Weights of a small class-conditioned image flow-matching model.
Model: 5.96M parameters, patch size [2, 2].
Training: soap at rate 0.0041, 20500 steps, batches of 128.
Data: trained on simulated grey scan slices of phantoms with and without marks, 122500 training examples, 21.4 epochs.
Rows from block 3 of a small class-conditioned image flow-matching model, named by matrix and row number. Rows with one number belong to one neuron. Each number is 128 + 24 x the weight over its row's rms, rounded and kept within 0 to 255. All counts start at 0. Numbers have three digits each.
Before each neuron's rows are labels from the 100 images, of 14976 (inputs lightly noised), where the neuron reaches its highest value: "colour at peak" is the nearest of a few named colours to the mean colour under the peak. Only what is clearly more common there than usual is listed. The data: simulated grey scan slices of phantoms with and without marks. In brackets: how many of the 100.
# fc1: MLP up (model.blocks.3.mlp.fc1.weight, 1152x192), inputs 0-191
# fc2: MLP down (model.blocks.3.mlp.fc2.weight, 192x1152, transposed), outputs 0-191

colour at peak: white (100)
fc1.88:148152133099127117139129119085127097144124125148127144128139176130147148142150090113127118095126149155122131159089118117137132113062162142118133104136150088137146120128094102107120113147136120088181128124129138133185114141134164150137086132155142125089094098094118117146095172103162134125138132117140112081148142181115139101100137125124096161135184096125135105129138101088116112105140173094149127136143161148164090167181103167152138104133126100129120080115169164145134086137154150097135116137120133121152092141097136166160135122097111087131135135099122089116128154162118130117
fc2.88:118130136184137104123095126140137115145165106140130111156132108111118098079124121100170135102173087128139153091106113134129107134133143158084179116079153137154180123121087110142154123126082094132093122134102141129123112138131156147129103181117125134103150136118139121139155092123163127115085113123101093115103145104111158164139106113103134109129136103121105136138110135165131122146154144130079102090120131091181138118146139138092144107112103116093106184097103134158102102126136133073102134126149150139180113081106113124094130151142116122136112151135151131170150183109137121108

colour at peak: white (87)
fc1.381:138154137133124124128139154144119108172186081103155139153159101125113110085102090135127171116140086130131165108145147167122112124165183135141134156129142173123108112135119124147118121141131109120126097155131124125143156138154075125096125120172114124123117109126155054126163100164173131152096110121131128129205126120139122125107139140145137132146093114134130128123133147086101166119144175098134139124158156149106115142135091129144110138091129128132167116089109113103128165133167142118127069136082128122122137136123144127154131111096183057109124157118139158116123131121098116123
fc2.381:146117102141154150141111121090161116146087114125093093117147124103147123132141074119135109108167130085133128086138149149148128128137081141119156139083142141122144116111074121166104154125113139106135123131123061135090130113162113127124081114204144138128095142116145134125159132133157157161119147177110143170131125131130133159148087135134128107135168126102114111138108139111174095165121181120092081128107179135169142121104124136123145137134114151139154177137152124078118108072125132131146139169128110104138137149135133112086106126128154106157143134105146139176120132130158120133

colour at peak: white (98)
fc1.344:137150157102118087086088138130120070141124114166096138140103099119125125112116149076070112113103132112117120142106141133095138112101157138152115097164153117118177100118097124139075123118134140172137138190162146188157114148118121135134093089119089119123109150118171083144128163102162112126131126161114141110148140122137137148160125156133129112111167125098109101124142092080111139136124113117135133155156142141143088154107169132116152139140121108129127136163109149104133100126159163083126123129096117143129081105101128157172118141108158101102113133085133169119118124129089134141
fc2.344:122182131172130134165101133132116106148164143125125071122139134137170112079141129098112147136123093092131112107099119156084116127129129132124096122118104190141151128070105145177092105107107094121141122119153178117177164153136157114069074106137147120130173174121144138109125132108149136134137133115130096074133130118100136099160099155137112108115106137106128142137120126161103116151130116132123102128146165104173123134168136105112129130141123126123147169127150107137135109082153173081115124102094125131143102150123113112147114159126097126133119112155120130135116199111144130121

colour at peak: black (100)
fc1.742:115126111080143182140112112150121110097097125125122107139074135106101164177129102128108163172078154124137109130132116134142107110109162141105103122121157152124112128142143089135128093148137128107062076117142125084150157134109142122125164096123124133150065144122136139115148155127128127085187134118100155189059118091128119144125072132130147110115135122110085106129179149139146132121147119121154122106102115188108097124109141171159120126155146119070122096154099112118128115115117119120131126123125148105135130123132110103134146144096108099127102118153094128114126154126133127116
fc2.742:109171102101135119142090150088098102122162116125141090119149102135125176098134124176102120120073122133106110147138173161088125138153133126147120147120129165124137121141158129138126109137154115152151161115136113101153178167156144118135130125101081137167129170127136157101156105132133147108082130151137157079090122108109125087097103136117109110151157091133119144128120109115126117142110130118100172136105170118158121109128138121129154125148102108119156125123118137150125106108137186151095154121144129095107150123114119100171172116119098137086122168120132138124126144110225149157

colour at peak: grey (100)
fc1.338:109106128165135108087151134110112142138140130123163103109145128110148114086143145092081149117100111119129175117123132125131126142064148111113085129114096113096147171100142126131133158122132129065095127141128138112163135117125122120104138082154154136163094103111077149142159165097126099132134099098108102086133139129142140151105127143157124061092124139167138103109140098102100152153101131139133185128158159138144110111111150180111133162098131135132150131155120159133110065166154141106161161130120123135150079141095124112102118148110103164128112135152140110135144119130095158135
fc2.338:126122126119110089122145149080140128121173154120111122159152125132127135158125094153093124135121107130128103103132097118131133149164159136107146155123170152104158110077122131186146103104123141126130192068162119154139125157131123126072109126124104114136147200093118130134138099110123133121076125115101122116131133122156135162195117108113122146133135136082114144129129129129153079072172124145134128108141160103180124117093195097145115131146122141132111117111126128113154104151177147118119124130105138170144128143109129143136106126111173126113137123163125119174129153086144104135

colour at peak: white (87)
fc1.371:111132135117129120164153106114117102147160141121131128150139121105125149121111135153095147125125139123130145120101144126146158107119119161127107141112107167091194108128107145118202052118107134145158140143140117109110143118118130159169088093109131145142084100122151073147118153132093121110143128113106107115160110155114137123139116120152124115130137123128111128122118120106144146126162139154161107099164100110113086168122126122109114128167125100120129132149208119141104096122117126108099157134086150111090050140117113171158098095170118080144144148137160101160112116133086142134
fc2.371:128123148180144107152165137152134098166125144132140107126166115112130132119133158108119139162161099130160088123135111083126098129124083115125122141070151128122159120149160123122131150126141133154129061110116121130082127114137098140072149134076119112124145180122117118106155132055131161110097143153122099107140115090114075107123143136078122108144104109161119109130119150150145129118129136137153103123142145118136141148140134143130119102110150125079091146099086127160108113115135116123090120118120136169117105162126104156181120143095119152118112111111080132190139137129159118179

colour at peak: grey (98)
fc1.14:110129111190139096070108097103117090160122089146153124122102145151135113101145172148137119146116101143114134138166116089107125126109157103118118144147125140086113157139108108092156109122132127157148053136113140122115105097151105181150118169128137091111116121109136120125130125128098096164127154159107132094129118166150177152120160114118091149120145169129127168114115134159105082151129102130120152106109112131088141151108121152146133157135089131158110128135082151143081139148100136112094108119143177135125073130111125104163079131150118118139133132109086136099153135123091128124
fc2.14:130163114147120130091130127088110139088152156188128126104137152160101156104080169144104109113155126115129110153153121118114107133134169128129152088136161196118103143056162143133162125156134132111129082141142099142141118180117089126104147111110112121159122137134080129149137154155137147139118112146103133119103151142070110119123151124096140115135095115064128134147162134115132122109065149124202128125131137125125127151073118152115140098169167141106097094115146126111110132163119130149112132123111116166142137118131118136134139135124134124138120143103072145113115159114137147105

colour at peak: black (94)
fc1.530:118110109100129145144133122140101139116082140087113132127113118119144165117108122119140130102126135110170138148147124124118136145157113180131124098101149120117140159130180106173106110087155150094082130135181151119133104133100175143091107174129094123142119144130104141134118124104168157076114139113123141184125149108157139104097122098156116134149070059134146067110143139108108140138115160163128156091101119120110135120165108129152121137128125071109134142148121096124126139140141098125146133091100154138105072127124141150188101151082099119111106122146123153131111143110130119151
fc2.530:086150130129091079116161115115141143155160090125108106103157141128114155134126148157090123086122125136158172109155115173106128145103087098134146131108095101123123173089150138156108153083136117144200124077167109145100158195084170112131130116097111131150146149114109148131145108142142145173126130128150143104129157112149116112082138140120114081127147097110127093160163130119141089102114143126131146127152158125129112143110137159180146094127139136158092141111095129127114133131125156120159117119131140141143154150145124151123110120123107100119133150093114144072128069131137122118

colour at peak: black (100)
fc1.525:115068101125144213145122126103148109150098138107159138140094112151128171127115117123144103132132146131103138087150119109102108168120117109142099126130115112116151166102136199127172137164120117107098103124155124129143119144128116150131138088178136117132171101111100132142117150138109136130089113063132140126162145126149145149137107128108124116153103123139113163071075141137129111109106152141160097083100112098157128102102116124096120131134124135154113149131087115125166089114161162139131171120104127111121114218121131121145141114114099126080125134142133138154128142129122141138
fc2.525:116205122154147150093117138128141134132120086138171112134146110134154130153096120168121105131144106089123150118134107166116122113144130120119157140100099100119114139137120125135135142154173146129126113105162068165151120095133185118137153131079114112130130178132117134126171123139152123135138165106153168112101154083140079145141118138089115174099183151097119119144124104134148125131162172108138135154115154119123169179104142165105095134106145138116096100108116154162146133130119161110143143135115175117104143137150120140168125138108104076133117109139123104082104109134170113147

colour at peak: grey (100)
fc1.159:119117099124137105116148100101120169122183129135149150137138125140145073091141158160127115146117082140129159118118139136162126132138131124136144096116143144078052122148138154189150112107134144131145134130141134146093106134102148095127116117148141138090113119117116140127109109102152122095135140201078170111123133113148143124123184127179131124143154108100146064124119138121145108142115158129123116143119152129112111175111111123147152112093138127138111149084173155135120165140103192094112146137155114117109116082140156133163117081117158096124113151129156124092136107134102127108
fc2.159:153150115136132120193138109110119110095130122131090134118139138168071120192119127167097186117178110113142114120113128055165121145140143118140129160125148150123135127137077158150117108170137147118144131119085140165186147169165109123123125112141086138114119148139126164114147135148146106139144137159152120124105120117089164134074103111082134133110141108145118094135111113136131150160137149136089141145118100117134150123101117119173150157117139123164111112107140102132093113077091110134114124123167145156115143114134100132125115164134096135155118151165140112119164161116146171115

colour at peak: black (100)
fc1.361:123126116174111128106176136127121134156091118112102178099106150082137157115091101096148100138133151119099132161116096109079145117084114129157139124144157106115108149094181117138115155143091138106112105136131107136118170120117063101074129108083144145114140106135137129135099134150129163099138125135101139124131163139127137133124112145089088143122112108129111124125134101098100143115123144142172102109123150113118174196148138097139158094098124145139167110088139102113135108156105123102135155171146113124110138174088131119139115144176130095116153110155099123116153156087139120106
fc2.361:128169142096140150128120149119155115164158035114127131147156145141115125108106106126143129118107121120127133148130077117149101119130153112111126149154123136106128131116129124095149110103116122119135152120154146098066130101099107097106108119118105133094141124172132095138183135129144139123122075138089087108150137139103127097172143153138098152190131143135157112140094109151106115143148178169157075128152106143160109151101112151081125135142142147121153139180172150143140111127091117143179113132143132120140125119104133110119115103157108171148125106124144116136164078122081132132

colour at peak: black (100)
fc1.522:136133129088134160108097098143116138133104148067116138109143126171153119147145153098105105074149129132104144113175133112131120110140110152108153089127156152161126125126110123096148109129144137133142123145115125131164175163135070144115115135161115137097112172101140138115105088130129105120119129114111171114153217095118130121144170131162135168147149179157140075097136115123093114102153109098130166099119120111147157142136147127149161060114135148103132146153154127159152105091139113140179099102089111129138148105114121085128119111147139150115117141142118128126127126138096149122
fc2.522:128135121114120134167132136123147113124163081097122178139127088100168118158100170132133146142145163119170121128150098127127168130131146132164139159099125172079124122128132141098140146133138132140162118131136179129109103134125135143111176105136144128137118165156119124138206139107125079152142097129161160058111096140130125101158079109116154144154152098148112154133099090113112138194123123133108126139129119177154133134097135115142122126118166130122063105124132129114102096130142137111116089100141145099152140088180123129151116129107122111138137129163116131149153121141181119120

colour at peak: black (100)
fc1.465:144132086104136205157123132136126153137128115099100119143110124112154140137088119091144082128141129152117123117119122121150153150183117129179125153146150105128124163136086106122137131151122118124158116130129103122131171153117093142131169137159191140146119108133095110128103123136100107132142153105167169145146186134120146104124124140115139140164143142111125117127077068111119077132150160107161091101184129100082183104095105147116117130137134111167154129125120075160159119136125135154172141126113139120145159131105143089149116129152181122129148153100150126111142126123125131145
fc2.465:140161116111124105125098127082174164111089117124138113123120133113143128128118171170078146119140139120102128119129116104166126129118094140122131135115155150104110089127129151120181137129152119100139099100132170119100121157090151115123119152123136107138091134115062104148159124137145131104116137144151107053096107113104121155171139090126141131189124109126171129140132132140149102134128205134146136135109089135213162105074114116124133140130132113150131137126133107095110114128117138103124131085163137111143135113133157100183074136122147112153117122152140115136149155134128103114

colour at peak: black (96)
fc1.598:127113112122113159131089118113135152089100110134134140165139145110114102152108136103140076167083130146132173133117111138128130132152139157139148124130118139113105146118133146104075148153138141148149093102200131139109115138092140133148137088082149157120145125126142166125118155071141144138145176163122133142126157121141142126129147167162149124164153122104097134124164158137143167079114149156132129097130112122088164147151150108136159165138128171181179117111157158148085180122116146143114116121107134107160126159153150139135088143125139145138143164162115081110110109090135145146
fc2.598:121155112159137115108110148103130124125146119156132123132134145128115189148150155156112143091164112137117112164136158165140147109125132112121127102097139162118132114097142136102095121142136149108139108115150126143118149139067130138106139130108142125163114110135132121122154112144119114147088126144138141030113112077097111159111144148118159139135078120072140158124182131118134168091112143107150109156145144147168129098124108155146120098098100154123130128127093104103089113128073125121145135175157185135110101099148143134120081137124102117120170133114175114169103121103151097108

colour at peak: white (74)
fc1.91:108084097131116131123152112155124104147140069161143133122111185110122122138108121140140147150096108111095130176142109146111109108108167107129120161087075108156110158120126159132139118143175162130172127108179102157126165112144088103140163082132136112114119110150140131135125101118098110127110129134128164160109105140145139125158125117101137112178133123133147128127076158148133138125116140115120134197131093092077137121099104107108180133138111112127126116117103114110139142143115188106106138115131107103162144085124127157155166151131099146124151130065096117143147116167138128149
fc2.91:139076142125124079102129109099071125105086137104110141149128132112157109124169126104108181127132129068120143094131106058147110156158125155122143140113103108125135103134116091142146140091125097113124130140135149102145139153138183151136121127178099126133116104104138134169112162151098089127133111115081155124162141097149130164165131107146139180067108114166101116158117104108122067157151133119133100140127198131088138132162116130099134161123132126136127091116125121123132121108147144084138121126099103147126134140135136142094131129131119103142127091087115129135132110125131116090

colour at peak: white (36)
fc1.227:131108111069136112128130084159146095154090119139099122130108155123130099179141120116094140134110154147140085126103156129138119102119150115142103137121115145143144090107119131103151151124143131146129091120110104180111122109104122105122158121163135153141122124105142124123128136133117125158156133132118117105141166090125112085107141105112125157120172147155130099096155123159125112098149140079143217131130101106077128152123153118106109133139113123144149110164000143138176108129143118123127128107139099089151085129132120142134122164127118126128132114158114131141125105123150115113
fc2.227:168142139115161125150149128149148136103124116130155139112120100127141141148151114149126111166072112084108088123147115117121129131100123138141069122051108165141174151159156126128141102117097147135129139120221127086157102124125149118141156118118111116152141067117143126123121143103121118142127121156117108131170136139095159046120084117125123121129145068103141138150102172120159148130117130102128137108135135135130150148161115129129121141121141097129128162146099106143150153153125088115126142152130122083138067130160103132140095156136114106155112126136118111176126146144104122111

colour at peak: black (94)
fc1.543:123134125125134123124125118146129148127158151135145106113090140174095124082143080186135113137135124144110140112177165123122093142146087103132097099177135120169151119134130138121151150163095108162135109125138119153119126098099135092116123161106122133148083114092105113137137103126121103150098096135102139131110138147132143085111161149121119132122143107111135122091109118119124088069106157162161194107142131145129111143113156131159180130148145130205121135142163209092135186142166145110155074113101111126112096107125131137116120113122130106137136135133127109125110139125136130142
fc2.543:112140118090110112093143158144184113151096098079114127110121112108135122121133065106104153121155085146139093095125109128148123126099091109131126167102197106085154137146144122112111135109148155169146147167137111133084110132129119107140173149118141115118143150107120113129153125119123111132149130166153148144135115118125094164124135101164150125187130097127100127134128116108149135123124129141152140105112117096135106125100096121145091195109150101148172144111106126176130132058119127172142129143164189122145141097101119108171115107136126114106161144136100129150101142123131102115

colour at peak: black (100)
fc1.754:145168123106111120124100099088111123102132129084088161139089105146143121127146140083122093130101130177102127147154153148136168115140080120171131103197139100125101117149174094111146096150115119140139147141117130120141144117136122112140098091155081130152086122145120163078100142142140131125111106147135124128110142130127154124140148139153158137124142198097141083108146091092111080108139090094171125132118151134108145101111110149118132092097144088103127098178141124126109085113170129113165158128148119139147128118147131133102123179149152143126100112164109125105106129120124128132
fc2.754:101163098128119086144145111144099137106138165143163127073119096133137147126125109134147141155149115137169113139098135160105120075103126153134092101123118086133147149067142082115170144133127125114146143144129141122142146118117130120131097129126110120100138137153180109113135163146173171151146188106125130090114119135130086140127091121132131109177143178159158141134141133160156168136115125124155120080136097121162113128144139157154095109186109129132110171133167152167168155130137112128163111112128100118129134118088117131099141128148139108136117150132159124097093126185087127116

colour at peak: black (98)
fc1.515:145122085116101109130133119167100131115081129115161157161120107145144122193112089137128097141133144119128115142113108125133116137077130114155163143095128116117121133140125135144076152117117143128107148096143116142149140128114097110113167086107163135132150135110125108123113089118111145098118168115170117134116198126101161128147130107143141068119127091103099182153121137123117128099148153124152070145120132134118131122130113130165110124177139170173152115084146064077128096120117170122123133148109128096138138123127096112104091159097138160089106125124117124128183137139145150136
fc2.515:123109123120129081112110131120144144125175150109134118144125116123119139129172127137140078124135138129139133085147126109095136144125145117136145122110131121112199163162108163145139117143128142109115121099159094136059092149097134130128122153168116146167163139196126150092140171103159124114157123080086142126132132140136133131082111129121140103169132099117132155130123064146169136127127127126132129123105110117124145085090135112107159125102148082109123095117098115146116149096147157137134157157130130065109133188178169128094151109117135140133155105110097127094101122122166125115

colour at peak: grey (92)
fc1.107:124166157137142139132135163104139126061065113123167109132122102134151150155081117095106152139131133131074136139121153117128113084088112182158166154131131131112132126094104122113100118158145105116173140149157110167104111132121123151146134127096149135150078136125133130142095138112095119155153097175129135099140129127158078128111148111159159109096127105102149105088136103127137097119145121128113144089109130130095137131121146151111102082056159145078116125133160134119121104069167173126104127102117105135107132132115126093119136119187128145111131121116128106113113126153115133125
fc2.107:131147108065128169084102135157138084133125152132105146138123144146137172119158119077141178132110137169183146131150136109136131114137107137104132093138111135131116110114111107134090125144081102089130110105106130124063078072130115163137137103119167126109143108137119139144136130134119100123130120108135097113142124157133164081150136108131070069108115155130109145103093130136104130133105128143105048132123148146129134143142128166120103148163116146117136110136172129132145125170120066144084128132158105110112123129132121109149149117163153160120124084139104119117139102148136151118

colour at peak: white (88)
fc1.166:127131114091104099145126132130090070097141130107154208144157130097163132101122156123122129142123110105092123176172104126130146128137128124109129155095151147105126121132119114149142106064138137160130147088115141101133112103117153156112160095081128134112150142132123136123118144111155129138112132084109086165163108092166171136160139153121101167138144132134170095152124109111111114189115131115136140111139147112120148142132125130171186141098113126137089095127160139115165105127116113137145159098108132124107182101143113147151126111145117094075095121101110107156130126117148085116
fc2.166:104184094147134125139138094154103154153133124076142151174108138165125120129152106119085159149139136125117126120102152113149109102139112127113149167079114166122142096138119123161112168147150146095120145114184071156113109153119112153065117145123152131121103089204092132115142123123119174134134158120158136113150156103092113136119098087082144131116153107089121112085121109133085193123135163135130135151113143130151153144146126118156119111124106131145140142124106121172109093117118135122128124125114140135170121124139097129127097161139138094140127125157132124072134094136140145107

colour at peak: white (100)
fc1.96:104125118141135105107125109141156081139140129132139125084107138128132130135146154152156107093127171121074106154111150151130131118131153085099149148119104087136050099125154107158133132093188128149133116136156094137111120155161105115105174102151154146093122079150137157154110123080138146140128141091115157074125116132144128130105125113137143143138178156154151110113141116122118106104127150135146115127131135149154065119080145150113135137114099146128111139112061131145140113131151146126124112122077095164108145146140129126168090183133091136102120108115079117100143139141121140125
fc2.96:151142176131139143143094160131134147067109151140155111110131133127125107080162128105142132180104110104145121141139119129101147122130127133132156126157142126055141109115179110158118135113108123122124182174140104126111129130163099138167106160143149113141103089114185137099104125107131138078122115091155091103111115141150126112147113163118116127122136146131135144137125147141115094158112146139106144155116124109147085095110113108092114149136128179101150132147165141169148132147137093091139136092108137199139156188113110147125161147129105128138142106115114119080144129076110135127

colour at peak: black (100)
fc1.464:129126128134127195100124092125112157199143092175140055131138128151120155117141104065150103151158147133129132154123154140124114093144138122169125172147105117163085159125131138136160102141126130107136141110122146125076153107133085152135163155153126111111112193161136126113130159139092125097103126117115168185136143108135147128119148143122120171131142144128089121104171096093112108126101092099130120147123161122120137109078125129141126138115120150142139122120167107172150099147137117098121129139108139113104152119131129123129086099141125138122147120147123100094129161153159156166
fc2.464:103156099147142121105126114106164115090143093079135130139117105164134147119136125152142131087132142114125144116107138105148114103154125105114125129102140162159127097165163077139167122151153119080123138071135183113088120145115102147131084141149177123147127117096124135134157110119104110110120122144097118072142094112119097166160164133095115131168130114124121134131125131127147115106126172121134112139150127161166145131069122152115129129124152119144156081096080112074094120154130100087117084138163078093131104119145133140114119116159115158126119129139138138155124097133186108115

colour at peak: black (99)
fc1.438:134105136127115131181165117105120151184110176163122078138117153143149100121122140083097125132158130122122132154085146141134123106117110145111111125132098124135170120101121094093107074114133121127164167097179156104099144176163063150115119126118139154138107130124127086130113134123126124111128129116086162101150146099154099101123117110150153112142161154110143097104119079129126133129119153097155133132135136100113156183117145142144117135137134120166097076116159110157118112112095111127107118130134064115116090148114142143160154089179120127153100128106111130126128115163106159120
fc2.438:139044159102151041110114137140081083122135123116132150118134049105134118111126094157111151147131076128138129126140117129151136120117132141144123154074115135155170124138114143147163098147123113129149120108129071105146115121116068122113161099104095136106127164106113114126095125143118091131137113136141126113121118052148082120083119137091118122136167113080140146156140152095113161116109127107125116149147149108131117152143119146140125143113117145116153139111129116140130144139130091083110128138110144108133119103155113132157126135123104134086128122163113116178132147146145101102

colour at peak: grey (99)
fc1.17:132116120096147080132094162121130130157112120099188119121134107127096170078145108161095116123127126131114117107124158139136098132140144144198155117172105114120099096130099128120131026118156127124129128158124134121167161120120118121148150108146111097151131131131086150120116155116159132122126081123155125146109107121139122129123128133174128084134143131116088157085132141090128101130092089151127196111107136106103148158147121154113126079094122124134149120130112132117115135095126091129109109096108107132130122104136084126148127141069164141145132130070140154118134108149103135132
fc2.17:162117113084139161169132132102077150115173129131117112118132078125148107144111144078154107133150138118146086133129119140138093172132055106099132161146107083135116117098118123145137164125136090103137126166138114107069130161130127147145155119118125084146100131094106140126083137170136151128122129150132113070102139134124118126156134128132121092123131124120161147115089115158131160141107142109112128102162134118128117212163103098110131114102122117115111123135159114166117101125119140157158125171132123134146162151104120130126112144153148107146148102156122133105114199129142123174

colour at peak: black (100)
fc1.197:086129109162123193126076129131168082114124095106122110084132128150100116115116137155137135108104128101168099132135116125135115119132139155130152097154120116112122138154131152152155109133153117151158123130138139149118127131102123140120141087093092108122115129094155165116154155107187085137084096145127135124105132105142168130128121112113091082098144091107108177106138119118127144128109141148163107153137159135131139201121109172146123106067119086118158104092099105142144138121144101129134128113104159136121105119169093097176126145092126085172114098119093116144118141111133141148
fc2.197:134087133131130149130113138094115127117181136119146063115141117140164137124124137153118108106116106137103107124113087107138156126109084119109154133116117144130141142113127113140148144098078110149156192120113106112116158122167136106141109162115128127171149162121121140142119106140169101155118148133060118124112128091121122116082098112137123143095137112128168131114093155137145146115119171138130212134110170104155102146133109104125201144136142123158085106105171138121119134162137126119123126165096123119116140113116091096173109121170161104074102144132137131097121146109152147126

colour at peak: white (45)
fc1.265:126123121110120111135114089171106104149171102149132168115109138121120156127155119157160103142150119117065102123177125116082132117113144102111149107142154114212133168147124131126124145115117104115119136128128113094081096137168073126130182104145143145125166109143151098132113112137107108147128146125118139121114191124136108105161119123135177153161117118153136086135087155162130141113121125096130139124143111093156118149122135131117097130134116136122109130108077114164117143153088135111122164093127153110133162125136082083180130098171088115131123108138107124114128143142100091102
fc2.265:103134132153142130133147135146116147145149113117124091117107136132138139152188119115163238164135121148132132145094158121140106097107105152136101090166143094098134135141132106140149137108117099134142108152129112089088136081133128074125094099144120135112116074132127126112070157126128119124128160137121135170157120150106095147093132130148114145155129157151141138155117165133151130113096131118150126088103148176108118099170114155134104130152140174125126133130155143125153135104140140119158137121120099150127150172096118110120143101162138172134121112128184104073099109110101137120

colour at peak: white (100)
fc1.610:155124123197121118142137120108130115114141143150127186127124156138132128115132078094167139138102148131078143168150131106151126116112165110093128123125147115132090129120126106118150143140151132126150141143125098132147135101127113114107111125128138129097199114144134124123135087149132091150137127109144121123122146185126148137163111100174107162159135138139104111163121135167116174126126183123146089135161131140108117175104145134132167131144131124135161092034130123098198143128110172112127134132125071103116159166152133142124102109109088136119119145114126142134110162156113107126
fc2.610:145172147195141124131114133126134156129112141147108137107132120146118097109114075115141163120128149144122166123140079134154118141145130144138117102131120133137142128129114124102150059112138138111203137097175162129089097117063120146086115118111111128084144126159111140123151115089129149118114160148144125141115130111105124110141132099160121138125127134179150159169114134131132060125172108135138125151143122130150118120119113139165136132123130143132167161090150121137138140161109147121117153131122118137127080163067115098150102093093125138161119155122162120114174159143074139087

colour at peak: white (94)
fc1.310:108128087157107110134113113118151054190130135119124170121121154109138122129143137148153123152124091161133112137175132122114144111128152186122104157129149109124176128180110130126114122106149096159122140109134111145078125097126137144094121151106095135101171130121124093137154121096094120156138130095160146144125132124138125142115123124149120099138097089097127097132119140118106124154120114134112124099112134129132064219102133134147126121112146131127091076113105103112197174107114135120159087110143126104102140134104125130154126118122082140093084119129149138121133141121096090134
fc2.310:162148124130135090103104112137136123166105087135166140124133098155136120170163109153147093168136098082147102106106109141163117132121140141111108143119096119131160119153147184111121119132122140115149088117156088140119131101073189181115139155123139137081132129175116138150120127128139123142113126108175141118118136101094131155128143112068134126160145078172145148159113100142112127105120140153101132119171158085132140154092136110111136133116114133153146124112075118141130079153164111118133122136122162119143101104100124104145074111135108112131093128099100133139164171101151152128

colour at peak: black (97)
fc1.621:115121117176099155122138141140095050117122123114105183158126167105138171094130125076146137116203148086114131111139134098115114130103153147091114105087165091128088146113104101123144170092133095115128169135139120120121138136141091169140147112127146164118181150164127154117066097141110112116127133092112132118124131156123143086149123112112145126133100103135129187135136155160096138080152131143138088170127132135117133142151099138148127124123113144149104092115112120100163150154120136131140117149146145136119120123117107101096095155125089139100130137124132112132126134116124075131
fc2.621:111118130153148129128102141112120125094117137118190106132141147125143133098074108130110159178152188170112195144123130144170112106149132134140117083142141131105121135113105127119134103119096141131158121088168093126110109106169098165109096125135160122072092121163108116127128147146130130099123122147124108135118165101094136146173087108140129097130147160140117088124071149168152093094087137159077130133135115133161115108140133119141118126116122110169178146119157106145163118146099182105132123112127154161109121099100133127096112138127143117108110158141149125100109129131096129110

colour at peak: black (100)
fc1.238:113142130112119139126122104125118141132138162127116136144136120141085163112126138118146109102147131126155132144139113079084135127136125177152145100127119117136077146137099132128169102190170145121144105142122143141130134119140140140132132122135102118135142099144133121130113109145130147070140150118149144144143142103177128124136126134127132093162128150100117127090112104142100124071124134126117182108114135093100114200143112095138097069147143148113102167113138096150088161122118143117147081114126048153092139146178169074159135145162129180113109104147122137127107155168106112143
fc2.238:144171122100132166099163151151156110118169109121120142123117137102109097108122114182095167105121129095113126146145110142109115125134144131114120158121081156105128145176142136129143159146136100087105161124178121114091119115166132139112141144137108128163124145171143159134088147117080109170105113121142136070165128113111136062132116149115121143121147074079140119140109081121126137141148117135112123144156079112168166117104129128159114140128141129141073086149107087136114126132137109128123169128144117102103155116107152126085106150164103145126150105145092136179130119100113116113

colour at peak: white (94)
fc1.49:131107156119140084108150116133114074138158146116139151078134132153113099091141184130094132125115118135101137123141135143104128103106142153145148130128141111103093123099106130130127123107156105148132119142143126126148121147102150107113102118155163093143150186134074147105140115174171113118123120154109127125142135077157138100143133125124112119132146145131141114090115127132109178181123145160134127126106168147127153184104115184109140100137127099147121155130205153144140138098122135138193113097085071102103121098145130135154108159173112095169124109141134110124097153140141117123
fc2.49:102119119110115130097127132130156162138133121090135099120121135128113147102107116146121110123096122112139113111125142119056130127119142166118169157121101131160144123166160140143111159133139138133105157156104159112150079158123146142110144119205177140125138189143113156146122126091117160098124134116101139137116138120166065119139116124141130079127131040098127105133134131124135186141131085138144139106149100125087129096132150130130145178168138111120120130129117119162124128107165100167113122164156119110184139124151117124126076172129127143118110089143099116138137109107146121118